{"encoder_arch": "densenet", "model": "contrastive image-text model", "dataset": "rendered made-up planets", "train_examples": 97500, "image_size": 40, "crop_scale_min": 0.8, "horizontal_flip": true, "translate": 0.06, "tokenizer": "word", "vocab_size": 28, "loss": "softmax", "embed_dim": 256, "encoder_norm": "batchnorm", "encoder_activation": "elu", "encoder_depths": [8, 8, 8], "encoder_kernel_size": 3, "encoder_stem": "single", "encoder_growth_rate": 16, "text_encoder_causal": true, "text_encoder_width": 128, "text_encoder_layers": 6, "text_encoder_norm": "layernorm", "text_encoder_norm_position": "pre", "text_encoder_activation": "swiglu", "text_encoder_mlp_ratio": 2, "text_encoder_head_dim": 48, "text_encoder_fused_qkv": true, "text_encoder_bias": "none", "text_encoder_qk_norm": false, "text_encoder_parallel_block": false, "text_encoder_inner_norm": false, "text_encoder_positions": "learned", "init": "kaiming_normal", "residual_init": "zero_last", "optimizer": "soap", "beta2": 0.95, "learning_rate": 0.0025, "beta1": 0.95, "shampoo_beta": 0.95, "eps": 1e-08, "precondition_frequency": 10, "max_precond_dim": 1536, "one_sided": false, "adamw_lr_other_params": 0.0012, "gradient_centralization": true, "max_steps": 3200, "batch_size": 128, "epochs": 4.2, "lr_schedule": "cosine_restarts", "final_lr_fraction": 0.05, "warmup_steps": 640, "weight_decay": 0.1, "adamw_weight_decay_other_params": 0.05}
Rows from block 21 of the image encoder of a small contrastive image-text model, named by matrix and row number. Each number is 500 + 50 x the weight over its row's rms, rounded and kept within 0 to 999. All counts start at 0. Numbers have three digits each. After the name is the row's rms in percent of the matrix's.
After each channel's rows are labels from the 100 images, of 14976, where the channel reaches its highest value: "strongest on" is what is common among them. Only what is clearly more common there than usual is listed. The data: rendered made-up planets.
# conv1: bottleneck pointwise conv (encoder.blocks.23.conv1.weight, 64x192x1x1), inputs 96-191

conv1.33 088:534541470465557423523557540527522437571535423515502528539408485515451503565523475501538407494428453512508468601576476609487375472504467371397523639473550516553533513490372512570445507519435468510384509513535549512457466508429462507477606553477515547615503498559514462426561500451461629491
strongest on: banded gas giant; rings; half lit

conv1.26 098:505462428444587491481458448563567496451502473573433465477588493504507479502406495415483535452556415593535532544523519490429489431471488460375545517573468459533556560441529525405518527542364505443500437510552502458537582530436495550441565555486379531519455551597485628572454627515502458654
strongest on: moons: two; rings; lava world

conv1.17 110:532481467503525526419554527623463486521496464522466399474455454492450572528483587541459571576492560414525458546474443534484547479531451496517557444431466543369458552482498417551527515494560625522533528519503404495537389437647609565490533528369489420421503525381545438423483450485452546479
strongest on: moons: two

conv1.31 097:496532472535489569414439472485482539572443479509435527537466468546486546433645491477528494477547486512512525489503414491536442550468484498519455467505512498543489534410438615364537491579558649472492489523457522563614460481392456540461482526539535535465445652594425638495470485541404533517
strongest on: moons: two; banded gas giant

conv1.10 112:493464510516491513548540468560431541435517468490515523507523449420431393455449491492475529504481449532557439436469498495575478498509492447552514516493399408419494599469486537502406599489529536441374491611510402413466461428545533601612457467694568536539389485621404470469318582496547480447
strongest on: moons: three; cracked ice world

conv1.30 096:561489537514504414476550403520523501530528559459511351454570480526512468474456547575481509518504546555503503549454491459389483511498423513492461463460474437476504609392560508560434417487489526470437486494461522508464630551458565483434513532627528443552434495295544531453429631490557502496
strongest on: lava world

conv1.2 103:504577554499495453485532495477517557539553512483549411614502440483518475502485507612548506483647420496593538429481472440639430446546553437428511589422509545484402490390544524579584526503500461558567545452476517479420462459519523442463422560641548508565507496449509441505532585544569476448
strongest on: glowing rim; desert world

conv1.50 088:497508425542480580508533531568539400524480471431541404534562555517513581467524523558499397561447486494482443416497522446576522433498542499443406523521457477441435425385540534500407505422496466478604508445511438447437347540459424419503441402542376479513459518520542465517432550402471499525
strongest on: cratered rock; rings

conv1.43 102:520557441537515535522496494570521437471475547489572410546501465429485488438504420582541482483480564410451539539573563541491519458366532418526462371326613508549389486490465443514446463423429596484486445423433587462548539564478532494482551535530562521544469473565383531451533476501392430515
strongest on: glowing rim; moons: three

conv1.47 093:493477513539561442474435468462427446526491477523500531434506474511445431538459508481468478474584546471421508457515494495470446559434422602513460400463386499548504501435548455543509513503508442496591494583432536494541536438515532440411455443537505508514557558355489492447454580538461582518
strongest on: banded gas giant

conv1.4 096:529425447516537561469450516427517471549529516510463586584446502460435509475560501503435476455453370537492416459469417465545451471562487447461493465468562520470546473567564469371512438492568523503478449603486502485473489507641479555486481428468492479464645387577493471520462509358622561537
strongest on: moons: three; cloud-covered world; desert world

conv1.59 091:523489526544507488431557471420510543466545464540472484534477470465445491503520631500503519522550505572449567487570433469573573525458607490479442506479574526612527484490511445554498529569469469499574493646509471445486495491488385466503450470496405504640491539455429641518416548473485462654
strongest on: moons: two

conv1.61 096:443500509514528473470558566510457494539462529504513567536472593402503527455497508563382490507457499497522518398432482534523420443498539528517470385506557469505600537607428553513501511440513510482426490605501572407530539497533536536449508547535546476474572385489628484570607462429537664414
strongest on: cracked ice world; moons: three; half lit

conv1.29 106:469523471540444441498478421477544486544443506459466453491505598388524491478438523542495380608496510422514476455561586544372478481510497503586551551452508517529485572457455472545490577579458440484392635575495425492464500440373594560554518477599565557513405437563517502569628522441473448492
strongest on: moons: three; lava world

conv1.15 082:426449444486509591488518488451446562531532492499505517537574504544542586551474494494513546449601607474518463480504383513426576512458527421521409484403373489541539481450549602505415553523529525539625416482458523526576556484403565534424556511516499488613529514584526509548484517424492548533
strongest on: moons: three; cloud-covered world; cratered rock

conv1.63 086:471476514475489520496543494474494493450541420557547457557531493549501508487462546433491473561495485447452423472484482551429483472517470564557482400519479442524398511482535474580456495559459440507537497465547465430545410505536571484457534492463419627626450495635563509671513546482459412682
strongest on: moons: two; rings; lava world

conv1.32 084:517514554425536507493500473562563560525540404525550481571532435557456501538498488413569499538584495537489544510420401512525573524490529444380549523464540390420470541404607585433557526454524552604600467557474467484528500498571440578479472506380478592531486532563548451510605493486448492553
strongest on: moons: two; cratered rock

conv1.35 108:491427465548576601416546533462443475576494492498448611583453482352433628554445611449549386540544594421499486387543549489450501570537476449502497564551504497411501495530480481417588564535562526619571545537477414456484517500447574532458466501439544463584548529559482477505495526522540578406
strongest on: moons: three; rings

conv1.48 098:491495483507447516517490512588566488618497516508612472540492515503527504474468446513606527409491515555481384536468528551495501382458498491526506594491483473477495482472514607473471542519452615469587599519395438467506502408489538490561493391641622442509558440406589420513502572569478599520
strongest on: moons: three

conv1.9 109:467502534496516539489519557519432603474491517473453428538511461555526570503430506402414517560615586495440479561428424513405504508474481583437398470462482426490411451559414479488571487598538520530574588450483530550530412452534533525453572606431413456373450552490504372433531413428604393535
strongest on: cloud-covered world

conv1.45 113:495480479498490456500441475485439504454568535481514498570555520623517520526550464546512543527518557605536490398587571564418538478575556461453612586492492478544457448465487554524408520498520459550491478442487559439544502455501533485468397458418435615506517568538452449626480437503440467513
strongest on: desert world; moons: two

conv1.60 094:505486540503451572520478503483445578418479509525513433428494427417495478517531573508584508513441569479447510559398540499484505501400592442499437485536575553518434478369538536568542403432453534515442549468450424453472491535563421456424576477619463495463444494448574434577653478356477568560
strongest on: rings; moons: three; desert world; ocean world

conv1.58 100:484521464472448476535446470494541518494425470468498421502483494521479487562479399463557417440559477495560543495562520475488562458529502463568500440544511512477624534516485549610483532394438461378506444517456614507578430490450601492414513548549499569557334572475542427520563486541474580521
strongest on: banded gas giant

conv1.49 095:449524396493486546512467415453472519484521511478514523484473547509521555498523443575518489586524500507542500482519495480576360478496422566546507518498570529448542378499527463488529579511449476490694483529467559467578577562390537460545460448426483551452519591439543476522506545442367435476
strongest on: cloud-covered world; moons: two

conv1.0 109:500443423507587491499566456531455439602555445570470479544556495545458590456498558459390558474530540456449468482515468529540517575377443403478529431470535464562459545452513543423386558372534435506436437604474602587523556606495569478501609450518538586571621463510576528496561533465561502533
strongest on: moons: three; cloud-covered world

conv1.37 084:451502503526465548439440568539397481570522508459504513501514382563470436560489428448454469485493564590489457528455496488453535636581523344458489508415405453548499568457474540493533458449578559544586438532454503464484522516370424557467454460385448565521361567635506426523502490443520589544
strongest on: rings; moons: three

conv1.51 112:510533474531559542543422512554402486545508572482556456527479451516462567600465458487528577491528454586467469492480416453517433567455429434577401528457608473418491483454451441412469462470487501501542476469593420538599504487560407377560585560462595521401513527593471579482449518436537481421
strongest on: glowing rim; moons: two; moons: three